{"lr": 0.0029, "precondition_frequency": 20, "decay_fraction": 0.2, "final_lr_fraction": 0}
Rows from block 5 of a small sound classifier, named by matrix and row number. Each number is 128 + 32 x the weight over its row's rms, rounded and kept within 0 to 255. All counts start at 0. Numbers have three digits each.
After each channel's rows are labels from the 100 clips, of 14976, where the channel reaches its highest value: "strongest on" is what is common among them. Only what is clearly more common there than usual is listed. The data: notes from a synthesiser with random patches.
# conv: pointwise conv (model.blocks.5.conv.weight, 384x384x1), inputs 0-127

conv.133:106124125124117171151093079143116117139129125167102138116101139172103102088117141142111033133108081073101135140202116135126188068075133095126167158118103093107027126168138145156127136099138171135155195172094140110137129128060177095098139164124137197115114120169073156121166114176102182145119194125108154162123135092199089137142092069127122120075080145154100075107110175168135179143130
strongest on: text has "register"; pitch class: G; harmonic FM; pitch class: F#

conv.28:128113136154179137147136091108157135038127159117157089042122134111149165120100118104088125110157158137171091091113137119120141111188165069073093121137100106123132075122177106015137149102104121153146122109102056083078074123149142121160064121149098133151122178113060137112111161113119159169124117131128085137146173052118099120073110154092139097162128140108087157128164121120145132143191
strongest on: text has "pass"; filter closing; resonance

conv.231:117171173128077158136067179095140117109212145111090061127154157086121156136131239093136126114152122092117132113106141142161138112191123114148108141104058136135146115175119156134102192155135116114091124098101101083140140136119104169120136140163115164142179174153113129118152109153119129099088152087111142139105099110047099155190143129091111091105155138197092174142129092177152150088149
strongest on: hard sync; pitch class: A#; pitch class: D#

conv.247:113164183137110146131117122104180070125107114156116102143129120102121126166162111114098125093113133092191074122111131110077133195109182105106094109140103194107128180091123145149145134121181114162155097057109089155175117142120132116117105145093121153123160149141104105159104105162187117114096142140152152135095088149155092106089080134137134105165096120119101112093073121110107108146141
strongest on: notch; filter wobble

conv.130:118112130134147117151116125076121099111081073068170105124125143094143114153129122064138113125143143194127092091137165097142124082092128105165166134109124161154128089145091125132169110159127159066186120131120184121184147184084180085166109080154101078089100139056203105066153121148125140081162101060141138151085134073115129116151118146108116101142167144099127082147127145123198128173085
strongest on: echo; pluck

conv.204:078138092074085177157083144145087158135074125153144115150112093150112057096144074179125162110105109094097170176161104074144185113117137183084170112117184088144130100180115096146149201138132103088219138113139144118185078072115105154127096127157131117111147121061059091125112167095120151127140130170114072063150169150085085198153108189143169161127093116068165079112094135196151094101104
strongest on: noise; low-pass

conv.365:136115182069079137078223160195133091111144169110075118133114162078092078106138143103138211164037150178110083155114093102112115123140147127145084154182123102077122101152112120167148088162064170124104148132110094131102128115107077120192117146150145121099090127167141190115122084118235136117201140113121104156158175141158128147163124136129145127134097110171140127102152136069116070105102
strongest on: inharmonic FM; noise

conv.74:152107185155143140129156108107137125135156180111196162101167105170174132118119100161111144122137112086138113061123131094112118102154146060144153063126071119178121058103109120025089101139146126115126098132118073121128135126139082142156144136140092067131126129157124171123120143084116080115027156117110223117123133085124106065114122107146083171095158101124119106212131107031119126156131
strongest on: pad

conv.307:073199130139132101161105142102122071126122136104090113126129160092159155122152156157084138179162156135168121115138143134155076143094165103108117134120126116128091123143095052106139147124093129096117101121130119097148146138130255084083174158160137033147110191114162126153140121124074153130068141103081124112123130187172099144168128131155130185140076125146101168144103101131153144139139
strongest on: low-pass; hard sync

conv.195:150215130106164146099160122141120177126083121136072131101135108123106109108137188124098112138130144155117136087149088175136094184099170131128112154169160100083084157190114156117163136188118153117119180130140119177122127180096160185110143169129141169120150119143148089164126089104114121132134127185108103169141077060119133109108137139093100099092145123187126137231075106131131146085129
strongest on: pitch class: F

conv.182:160161118104057131142168141087155159116129148066183180138108141154102119114112150105120224168191117068119108176116143091140158141168137150161098147128117091132160069131125094129094095102139185067094143100132131105130148164126119123140120153123177126137126129128161120157111129135133099162086090157126128108110129138114124148111135119162186131129162132106112165101175178107143141173110
strongest on: pitch class: F

conv.104:132111139128117148121106140130150121124107177082091103090076153040139111131115163082123099138089109169150111132145144051108133144171097116140134109125124176157094095135122083104122156146151127060173145081137121126074157128111115181150148099134122102110167134133105117127111100115119070173137161144202160175107144107138157127096132122085151136132144085147116150134157141044112170175100
strongest on: pluck; triangle; low-pass

conv.177:158147167099110119141116090095115112087160187123160116145143123132166134203165166164112162145127146139076104152141116178181139122116067152094154073072115119147114169157141108083165143103157097166120091110101136129133138073151187079112100144137096122088067083182110136145112118103120140146189105170157160101132164106165164074071103078109091131130111127124109127106124185075160138134111
strongest on: drive; filter wobble

conv.306:143164080065091103185159176098161110119131131145140148122109096186118102124135104186114068100096179157081110138132146140105108110058114134149130137148124095127081165170106161124097100160141177124085150153180136120189135098128153132134077138070175151147100091088136155162110123101094154185128130048095131155127069120112134095085132164071091114138154137100148099188165104123130158088142
strongest on: noise

conv.59:153148149103188152090062065173113172119110095111136155128137114106109134155092148131131136174145069106118140080098092077179088132194167139063084179150144155133124090100165153123090140084131173101062149124095105061138164148125163112095169130090132109120176107117101000080152166093164153156084092156155176101040080117151101118079097127151120122120137150137132132164064095119151138153115
strongest on: filter closing; narrow pulse

conv.257:122142144115126153114116054144146136117145098126124110136053123154097105095128092127122157136061132109144138114086101108083117107106141126153142147151083095185155182056115141111167174161128127137020111120107115054139138142126125124111169113109115136172133118081108151107167086103122097189060156136133129157126090118127064128071136142167186078144157124148095162174123131126169120116121
strongest on: gate; triangle; ring modulation

conv.352:110129154124068178148092088098121113167163149205089068105059141115164035119155133117186140131156123154081158088122122113131161125134107160174105130133120105157134132159145136166063120161125138077140157122175114108149119126096198157122072131144112133138153098142107140084150067144118150160096139117081133128137100130138090128095131142119159052146104108103135176115156165131155073126129
strongest on: low-pass; noise

conv.147:077068159154136069164158137115150121151117109150081126107146077170127167075115140151115152150139164123079131149132055132092169193120188142130066128138147209089106055106109134163147117074163101092115163128165114119106112068151127148170153114104094134097131097104100094173105132103111099161176084103094184086091121113110130089108165066088188105113117112097225096084148096127124110081103
strongest on: echo; noise; hard sync

conv.362:126102137160145117131138096143192125150109153152104120125038131152126126105142068137138144100114148114101123129118149100170094177132076127128188164091131104124126076140103132131130110148111141105167181170109185089159075130110097109162113152088151113216133228135121130149132106204111107111087133136093068140125151103174121135135159134115132148156150183106127142150152132180139141068114
strongest on: gate; low-pass

conv.4:104121094131117159135165170128109091171125141116102131189130076100118090157162131114140104196122101155137091164107115112123107219064127143151124125153040087125137169139087139192099149142169095088107073107170106167157151073138101085124148128141132188107098098133141095109174094123112119103078174148106133091139132151090103099132059060077078109113161148145136087109099161184118121121177
strongest on: filter wobble; resonance; noise

conv.314:090140087061088154143118154097155087123188117115101102123181125114075111131120119150155149098075164208089055154080127102097156140055096111128170147149092123104110095138056083119068071141149147119187146143143105152121113081125140132145148136146145125098092134125150131083133153109124084058094141144088164137105129134130142099113172123164116068152138133127117068157140121111092197134099
strongest on: noise; pitch class: C#

conv.63:154113124118117198111140126108140147085142152167168123047142104139152137148176157124123114128090147124156140109144158121154168035165157080165118140200102131150152114074110153085122128109091149148099084185095113142120148132145145142133120143083111094152098053126168119133162129153103094124132142129141136136087085129105149144155147165141107151145133061109143142094113147110101120115149
strongest on: filter closing; noise

conv.65:174107150115089153153101111136083145080181089149085160125143132078129071057154090141123126122110112141106097117159075092118136113116137131115118148152139155101092105165187089144077126091148130116129120158081144118148093079142075153101143167127134142120128119128095108137167100141075112138108125108085126072158177143117086099104123116127090160123157172108140152137131111138219110138133
strongest on: gate; low-pass; text has "register"

conv.186:110131149105129126143111168150048179145108155112156120147127042100163161078148126167123091118134132044116143115134076142099134158144135120092106152099184082123103166095076190103106080124129163133090143118126090102106162098059146211113102099107120119149190141154107147145142111098143111135130107130109106150104134080118178115144131101147151162192079125133097118163177128106142123126137
strongest on: filter closing

conv.329:130182123132129117136078117107139096098121175068123035099116131088137119133129080104151160093122137173140171075128129162114047138124143114154183138093102147135099130155202126165088134141076162134129125167136130116168141128134104122121202180110173137160134160079143135161103166166134146073083114090169115142110179105140084096152109101059115080125122149091167141123100117159098092115131
strongest on: pluck; triangle

conv.282:119174112148192140123139136093174149131127116110133097135161111143096140102106124174138164109084175146090150087089195128100156168172166080169124131168069200132134129163115132125119096144127192173090119106108107125113134066086147138173126187061144109206141088102087107129154110090134107124125149139145148123061119133080122130147162095178067112105098116141124137160172060133116180122177
strongest on: pad; triangle; square

conv.110:129115145132132120079087160202180153138175142146100089157140138072141125146145141138115114149143143093105229129208101135143117095135134144132154122127170118151147128139073121138126102143128064089122145194241121130118101183085132133070160116129186117181102118115129139169125101065143154105123125074109104135121150107165103213245085131102205091069085184140179144136144107140104088104103
strongest on: high-pass; swell

conv.42:110166105157151093143127110096135069160099195151100103122110116166141132133112120211123135135092163111123150169108115085152112142157083125113117140110152141150151084153130160029157118121104121148150112080147143163123125150156074127072117075155101136089142208171158141135121133148084135127090120036131101094115128120114128097060071145140126081139059140113096160155128198101100148147152
strongest on: text has "pass"; filter wobble; noise

conv.310:167113173153130106110130082169095099124147071127116139010145105130088145138105073114130126116155143093080104103183117099131074131177052171086132092087170099100150132147135072094158132120115086092183130126113071187095077129161102099140161128155098117091146168164165125131132120030108136157143086156115083078101118127125131103111137125154119170128114106144116158145112127057115110113131
strongest on: echo; pluck

conv.199:141098055177085065131143102111126129120210094156097121100134198134158120102130147086137096087160151117110106181204092169105123191150144117148083147106146110075120171168186136178145092135117121235100109140095131108142152113113161147122112155056081163167174137119100178119116122084191167077161086163162124105083108140087079113078130083099131176077155121105111096160145143118171083060147
strongest on: triangle

conv.47:168119070145112167191137141160061122100118108124156112116106154103176199126108094118176117143114164108140160063145150135108100077106150107089084135168145106102139110120118131085124117160132089120103137142141159085112078057126169128122071176092178161158158109129168120136134138090144156092079169064141100058094140121174117086172172100207116131171141138120123167213138133130126128117098
strongest on: triangle; bass register; envelope: gate

conv.358:110135127143185073130082157120164167135171112125124096111162126112151176114122121098147112093144106175109174131162088119117074110106134158175170110181076111097110128171175162135115116110155104098083126169181147183143154147166144137159118138148144132149180170153084170150097149140112148131150140147112060083102160111141191096119115089161174129079106135090203126150171104177136124141124
strongest on: hard sync; bass register

conv.279:089194189137193119114124158177141139112170110183115117121183166148166133108098151096144198124150147132098181148170136182118119136116096154148123160143164106072181113190087130106152124179104092161127169127183108172137121137136104118119147110077078121145035117077103145167112147125145141162142177084114105147126145080081111154153152163119214154131135122127074114097110161165175121100119
strongest on: pitch class: F; low-pass; noise

conv.312:106174077156104112145145083155116107123143136216122179143174144131133159082085116141139135135094115104092110093067122125142163138144150111162077146131138133099115109124110113113115153108092079180067097144197146094148079114137246142092143117170118115085090164029086122100105114086095106171103101119104132146073093156095030174131164172083145160129139128123114143144102111113126081057128
strongest on: pitch class: F#; hard sync

conv.289:126108138132090114165085096209122151107167130166183102183094076148134155101132109179131115112114133104154108107128086134152129181108136131160144132133105101096120108137147120132136125113153204147143167171109176087090123131102132189113173183129219111114188131078110126146129086101177153093109118156093118143122090149138082106095132196101163094168119092141089115182113179094115165145127
strongest on: noise

conv.250:138117079162133118146142100148108083116100133192121116053148164166095116151164134156107126130141120143085126076080137142117086154088094119104150089111109147133109131172120088043107104103169157137150131095102071122116137149140101125186149171108141078095120152150167153078109101111132102126114114178099168128111106135124136153151073123093145105103154125145142096185106137126142122126162
strongest on: filter wobble; detuned saws

conv.46:135150155173156094103152102134136126132163121128154097126170112096124114132177138117169156161138132124056089090113121150063111085163084111100132102154157092137124128114102118144139117138170136073109152167089109091109169155141068118114056110122121074128149148146124139168148116074103117175086117146097151128113125128140127174146143129134130154126095095111089139188149149080154129115119
strongest on: noise; inharmonic FM

conv.156:162107081151166123138152180078090111132091137099143153065102106139162162086147125141120120060146109115098162130123177133139093042117161080174134119166140112115099124106119134074062134144123130158131137184191174156139128119131067083154103123123088145133131150133085128144101105086118109088083091162161105089160145122099168114130140137137167139129138125084146113209115135169142158139141
strongest on: bass register; drive; oscillator: hard sync; pitch class: D

conv.176:109107144155120183134164200202118110091108087153162086123183188133078100152137132135189096127114073192114150102116126119105129086175125114106178102129087124149162115083088155106069113112132123112119143099108067184123119126121154128219190061196064081120169079097136095148187154211136175134152090086115183116135068135118113142100119160154142151155169093119149128099097113090079125128148
strongest on: inharmonic FM

conv.286:097118134135137088161127125143184153196146170138075191116197178178132140107139115142197134080085130132119168207071112115136129134082086130107178144131112070089161127150161152112130092140107099141137146141129092182251148084107077128123088157054134065159125105151149185168137050075136217140115152138096094149142131108148113089188128125104105168100158137054121100160176115144112115153141
strongest on: noise

conv.56:123143121116173132134118169101165124123160177149115082119161137109114144095116166139103121093123159164136149118127155135086118112165116130173128160136123132106077115154149184128164127133100133110082108118078134112104139147146086158103118167061155175177149088154129118113112116062126135172087095112127157167066122129070155142127141134063073060164116167126117108190155066126126063090080
strongest on: gate; pitch class: D; saw; pitch class: D#

conv.308:185140129132065166133121130160118148135116121103192085163084165116117128107158115137184107140092126169085192140112111143142155121123131159142120125121136134139124165158150082098122188104131117099082140130165086123199101116113168118154149142128125173113163200173148107129125178142138160176139124142083099077075174094148104092138132138150171141155145119083176033132196127104120105092146
strongest on: harmonic FM; noise

conv.325:127130094144170155178047107132116137160063136125124204128125112142171102151165143123100077081171079105111103125163069124075131118118123137157043129112163114110035114135138140132173066111122163138109182139116141122133135144158184146131165129088169148071089172042149144168092150131176166147156119116148141120067113142087084132133133136092143116124104107084162113123140201130146095095128
strongest on: echo; pluck; pitch class: F; pitch class: G#

conv.327:127127155099130148065094146150179140156118109149109094136100155148147126136196125211156129182099164135113096188055103106141139092071092086107146170078082025171166148121131048154191134153115093119171142107145134139169132116137152147117093124127124129123149182121143136128125133107097111076139137119160137144141160120107179138080073142192092169146173112130141133149135123145087115113141
strongest on: high-pass; pluck

conv.368:138137111156084134124133112150108078158068167121136106117136156188185143124127157156153130180103129182158138143144077105146142133133094052149125116108198060175130163171113106110164180160149076098119116146139153136128063113170086107141042110143156159107171187136152138142094130163108123098096089123077065116090173098134146138084086118132110117133163063123110163192178137174096161111139
strongest on: filter wobble; resonance

conv.251:085127080119136114148086052142133092123114083159044081091122107207090052106199164173153191105120141146046197121067145110122151107155121115135141147121079157075175154139103106134134136135100119105164131122196119119107149145048122069097116144097074157070135145106117152095136112105126080222167130119181137150176159139094069132099146124073147144119185120086165045145114194084138144109127
strongest on: gate; high-pass

conv.318:159075183146094131114113141118121070172114173115136090151125124142139104098122158115094132149151132136075144135123073127134092114156110127138097206101089077141160154122141175101127166103086087138147069199132103121131098130105165129165097209141181144123102181097106130216176159129138108150073094109147081110126108106148122140105105082131158106176091098152116135255105131140122116117141
strongest on: swell; noise

conv.261:114155166138193137127122139124093120151098098148174133181180116092072062120140090094136133135091083106116119106155137104093101083129104146090155154112135062110142152088051193110063130121170124126116116091048095116102144135105119094154041098142095100134078143126155130107184090097094105114102138115196146132100113159120106102103107114129114113111142101184135131124084125084122126122157
strongest on: inharmonic FM

conv.226:132138140152111150202123132172138137162099112121154104157090118164111142037114142151106200074085138126118153106165062114100101218117161126075166156127090139130197128114155125089098151136146165176189151181146117103083113089100117119130155119160098131099120163113105162134134125094156066162176138093076111165144124052139076087081088132161132083149117212106193183088065135167127081105113
strongest on: pitch class: C#

conv.143:166159117100097104083172092093104128094136106174101134091136118146140126119150139126148169148183113069109137115145101157093158134069134126149048208152152174116135147166140154174135122126117087093105074130085155090081176133073216121132097141208107181124126113120059151100175105147108128144104132191082077134096120092134081113132086069135141112077152146149178117121120160127130117109081
strongest on: pitch class: F; hard sync

conv.184:094109187115109152132123131078134143161100160112162078160130188081101063077138138110126155091137114155110115101165090113092131204121144144141131130117090141154118151165100088124104119154142127091093123147100127125167106139157195106163172157085096145132146132076116119151133128117114150153111127126101106141116108146174096184125057155169203180168112124103137134166086080229140099129070
strongest on: filter opening; notch

conv.260:199154084175105141082116088144101174097153146103123093111130107089108062117151136150129133078181125073119083118080215115142105033176118092158129126117184159139123029153121137113134148141110176062114112139096097135148167121156139200081133121088117119128079097138141080116139141155149140100181119089097119157069135169117129118098185154125150125096143183141108060118118114090155095127159
strongest on: filter wobble; notch; oscillator: noise

conv.128:136126083111100095145061170069142121084092148161079092107128143122127119187161179093131122129179089100133137103223125119054100136141115118099077145118136110198042114161118177130115119113120127119108137083110128122140114136121189189125133184139177145126142176140118095129131096104129144106133083112142125151080098133195115177108125139129144175099089068098142131130095125134151085069129
strongest on: pitch class: B

conv.5:048081145152102145130158105150179086122123142068120146102109153185105154077131132127155164132127138116042156136132123122084125094097143090092171084130117168123152141125137103130103169123131105117139114098109159089130138133122104145148145132098072142065126119125138129062095124154136067149139171106091135094076126143113139126140072111128138136101098118113088175132163170128172145115149
strongest on: notch; noise; filter wobble

conv.80:122138171106142163120102122130147125146196153142103159117156115126110155114178097126085097112110077099165145112169171103148147142122098088078114151094138164151095136152122166113173188116168157076144130154098119108128137092181136169133120136095186123171081122135072131205137153116125161066152113139165116134131116095136156162113129146088117123145159127155108114187137120173087160140138
strongest on: echo; pitch class: C; pitch class: A

conv.100:107131137121091142124058114136109127131110078120185131161135126164123107110103145143083108147211101080062156066101102170125158146112141107123061131141088120110111125146100116124157145126123077138118120134124094103144153118114124149145169165195137086131085113089118163180093110115153100119109107130121130147055099179132093064082119171111134147139109114099129131083113163144097150178165
strongest on: pitch class: F

conv.111:096128180157151109047117097086085157114161134103108090100092130139097116123140154146078112123152161142186136111191095092183039161114125106064143127169184228172148141105147087151146138194158169125161161107153115073102089101117133134123096155117095079135083181123173110070108103160140070133155136101145102151135142187133115149125122069079145126108100145093126143115124160120201166134152
strongest on: detuned saws; triangle

conv.33:110113105066069129130093146164131159135074111107144193131086092147108068138163121158093133122148111121091125126136098124115211142127128146107082129113071108163201120174118083142137107137158183077145185134140131108169119121077093111117114148148178128119075138060180156146116133110088109074064138175140140150131075097254108149061127091194114125132155124038139146125114140137142239207126
strongest on: pitch class: C#; pitch class: C; saw

conv.30:108169144159147134100133137118057085174172124154161071118099116185139151157106155080145125104143174057182141111108108151115123090125041091157161139080136121082106136071163062095156121163138112148155115128124095106146124096118126078138092121112109119170145119110056148113107150122202118129091153135131100047143156081114176105161106074158160113134128177122133124111136130105098145117160
strongest on: echo; pluck; filter motion: filter wobble; triangle

conv.341:103070129078076104120116130106110100111123098202094142106146127113162076115053113207117147071145058100132195077137128158104094080136114113108120134145162140100124128079154167199094080135071160102154119146163211127075087123112101133117123138150086110145133164124076199078118147130127143051103165087136058170102139108162066176117161065127132112174167140073108066118120117144164088098077
strongest on: drive; filter wobble; bass register

conv.12:187160145170131113138132178150106142069162120096146137034126105109126164148172168124115144060094140145173118103091099105127122101156129124088209076121189145165150053127151168030144136148170159070126144137153099175156128158143138143098147086139141097077135106134127168127126185139144062119202111083152087092126181092147161141227125137115099109168122140129085165091169138076103144148157
strongest on: high-pass; filter closing

conv.265:082103043189122143114122135168127106092099094071119099094167125113125104122113135117106114099096123156106115091146135017109115209146113210087103162057141107089148170142145084104093165119136163080144135101109161132114169117137104074107091112078152111144153136157111076130084154069110148144071124126125152157158137158115081097114109062129118146154103146084168129132113125059129139099109
strongest on: drive; notch; hard sync

conv.165:100124178142174108124129183104086166155187105100146117119136193152135058115123142078133162116032153121047110097161114167110139113064157155137117085161135092115133114073130121158106145172067102116080192151085126067162180187102146147115087114173114126133052129117161120106140133179105123078086164121142111118164137165123098116131140108110143170111101129072141174138175114144150186142087
strongest on: high-pass; filter opening

conv.149:056076111126105168093117151153106196088076066120147126152163156068101111173140162165152168083163158159112077132137124126103177107135107043176112149157165141069179115135135131172119137145091120173106142063138156118169114118139091173141159143181071119111134159123119108121147092111128161141152159127139163109172125117117079177064102121149143115116135105163113155142095130083148140101094
strongest on: gate; triangle; bass register

conv.61:107148136119123152174103139077149111145110118162118092121138124138091087093149119124112143149085103114086158141131067097152092156123146102087121177167124120024093092159127089158174179155149140196135122101181141135134117087085122179111126177115172193090108142160075071171142119144119160123109141128127103144123107150128089155148151166110098096160049124144099106147146058120070129039151
strongest on: noise

conv.8:130136146180165037133174138115086065106103132145166109128144134102148125148169130163139143112136129142132097140094162138155181127081125113144141102122100164147144142087223071098074134122127113117123113116121193131150085153171079070125108095170128097095129124193185121124077160128117080105106151111155136115117115149107121122098162073145142092149137150184102144081172160077174155119177
strongest on: echo; bass register; low-pass

conv.292:143076179088108132152137119103125110140148112142234154120095144151050173109143111112119096109143074107154079131115066126099107131133114113144153119110125146100128157101143134155078095115106130177092086147129172134095063084153142156123128120121116123098143104128146098129100151116167119120128088143088184073079073103122148129126149168094072106144119089113100132105078093145067129142173
strongest on: inharmonic FM; bass register

conv.148:089167143110084144070162175163123126133097126175118136150137107142158104095076096187093181120183092110096133091097138106103151121104131114154064155114096126146090129107080128129118190114105104121162172081117113153067073161029088129128147142139109141148113146171111140138102106097119135148140156138071121145100174156120063075100123143126138147190033126100107110119162127192155093152125
strongest on: pitch class: B

conv.72:151155080151126030185093068092100144131152131092157093140123076088198139108124147129087119140127189078145132100171106137159138104149118152168098129151148122099122150147151095143125132107117090148155104123078174148181068120071151164072125131137111136169164099191138115174141093139137114131137132126152077080078071082131141104137108079160127146127110162167139189108155099159156057035100
strongest on: triangle; pluck

conv.144:130178151185155176154128105081137127101190148157103105134120107113114110062104106123130111130188137082094153161108160095091123090153117126164127134130096079112144131160129148140135155154122124171145129121080087127130115121183156224105132133146133154066131155116129114176121121077153180131086113173119137149121186131152120112123150130097159128081132122157114057107138151085150150117100
strongest on: detuned saws

conv.269:168141114181104156077135131046071167115150171132108087095162115141189130127166133064149154152149127127126160144120133124128095124129085159165133161122137140131136116108114138080118074088106089121106139103088103070133108102106172167153113168062130126130168146139092167135109076098130119122107096182100165174068141065188098145130122099146151151041140126135102132139166122096152131117097
strongest on: hard sync; detuned saws

conv.107:134150188179134105173168167147111104124143090133076099108126102124102165161138117178109197113186147158084066138159080081142126105131130168132148160170077133152164116121145127144114099165086122078145128135110124093074067097164088110113125080149107111153122188136153071175060152142148150075124153090112096121154067135176141148144170040164207129122088112187077156151070071165193158103105
strongest on: inharmonic FM

conv.353:141057153112118088148087108111129141091107102112109148064128132133137130129100120130128112048112104105122114124194053130152148086097097079124110125173149106159143183112161170099170119172087151128174132119168149108045174116165131136163072073164152047131126123123131117136114091133110129159180116090118222126120141105094097180169148110134158124141104140093148155122130162129115138101081
strongest on: filter closing; notch

conv.311:162132093143182116137157130150171132131071144076158070125136134161090125155075080148113138149106148137130133082116134116092147134102131140152144151146157099128186127170101146143132127205123095118122110147157110100140110158066112137065159175135071113166069103030182131142120123139189098160094190143098126143162154162115141089115111142207106134073115101171145128124155082142138103187104
strongest on: pitch class: C#; pitch class: D

conv.69:137145118123112203074121105114152138127144145132121134210104133115151123145178135162088099105104119108096119198148076142158129133181109146143110138070133056137121150154112101126171153142114136121030142091125115074101066136140097121108083136094134122142128102079136101163064116062105141153130169097125162178130120120045117060115119156147136156165135083101141064151137133107158157169114
strongest on: high-pass; pluck

conv.262:085124080197113155108076135177112114171039148155167120140191116159132123105106100116125118122125072113095146121134165153137157114119131095139031149071098149162018120149076142148096109088144149173159146102080163134133110104048147154113099179156118178134119181100124131170138149167166086106149094120150158147121108094154054114102142150111132136114105067081127140138141121144088111155099
strongest on: pitch class: B; pitch class: C

conv.367:128160079127137172132097145126175140139191098197096086117130128161111115125136097141057174116054158118091170162082082121096116140133106113130057136109115085079090126170149123156143134127110142156143125149125132134131127138185144102072154128167154125150126107093115096155118170126158155085136115116176102141126084119101117151127158158091150144176153148134136129153171061130096133095101
strongest on: pluck; high-pass; oscillator: noise

conv.330:133162204182088129125131082130131171125112088095088127121111075048088133135132097108164138088123135130109114077136138130130085156089172127122147131153132167145148139146076088124156138085124080114107110149162104153113107078133090099102109082096103181119175066112114113085142113140083075152132116120114111141083107136085094141173157087151146063114120134108135135078095088157162136115107
strongest on: text has "pass"; filter wobble; bass register

conv.77:130148109115073154139099144089138105119108146186114115155159090100143134126135125188113079134136107067138131162122146108111099133164115132168123151091095120124076145156105120113109141089133109137106106088125141147138113138185096128133117173156105102157138168091115159160150065119120142119144140127117088082121128139035141136176153151116113081175082094133138185137113042109139063115119
strongest on: pitch class: B; bass register

conv.13:153106119179143166137154124115196115099089130162173126118148152097114145099186078124066111129135072112130107152126094177108125146111117112104136114085142155117136139122126117106133138133174173147163105103106186135209094120132053067122081094079167189159158138107099086075119118107138127122070171154129132135107082139111137138069156179068073153154137095082067082042119143155138134105147
strongest on: bass register; low-pass

conv.337:162135082149065095074116180093090171095105115088131108135055147133140155137084157194138198109097138086169121155133153159160120111136143152156101152130094099084126130060184086131147118115102123186099123132140135064103093112039132131097136206108107179112125110141112109141139129081132151127122116212195091085112134138172123123129166120102178131093114157075196180115163050134121100080147
strongest on: triangle

conv.219:097083132100100204087109135155126092138130142146085124142106092147074117106083086115088174123156089110089133074059093052099108116098181106088067128149096125165142102176121159142131165131112184132124159111131137124137108133171164133100137159138141114117150185060106092112125180106156153124156135174124099189121089122166088153152167135135156122173157138140098143116097086140106113082124
strongest on: inharmonic FM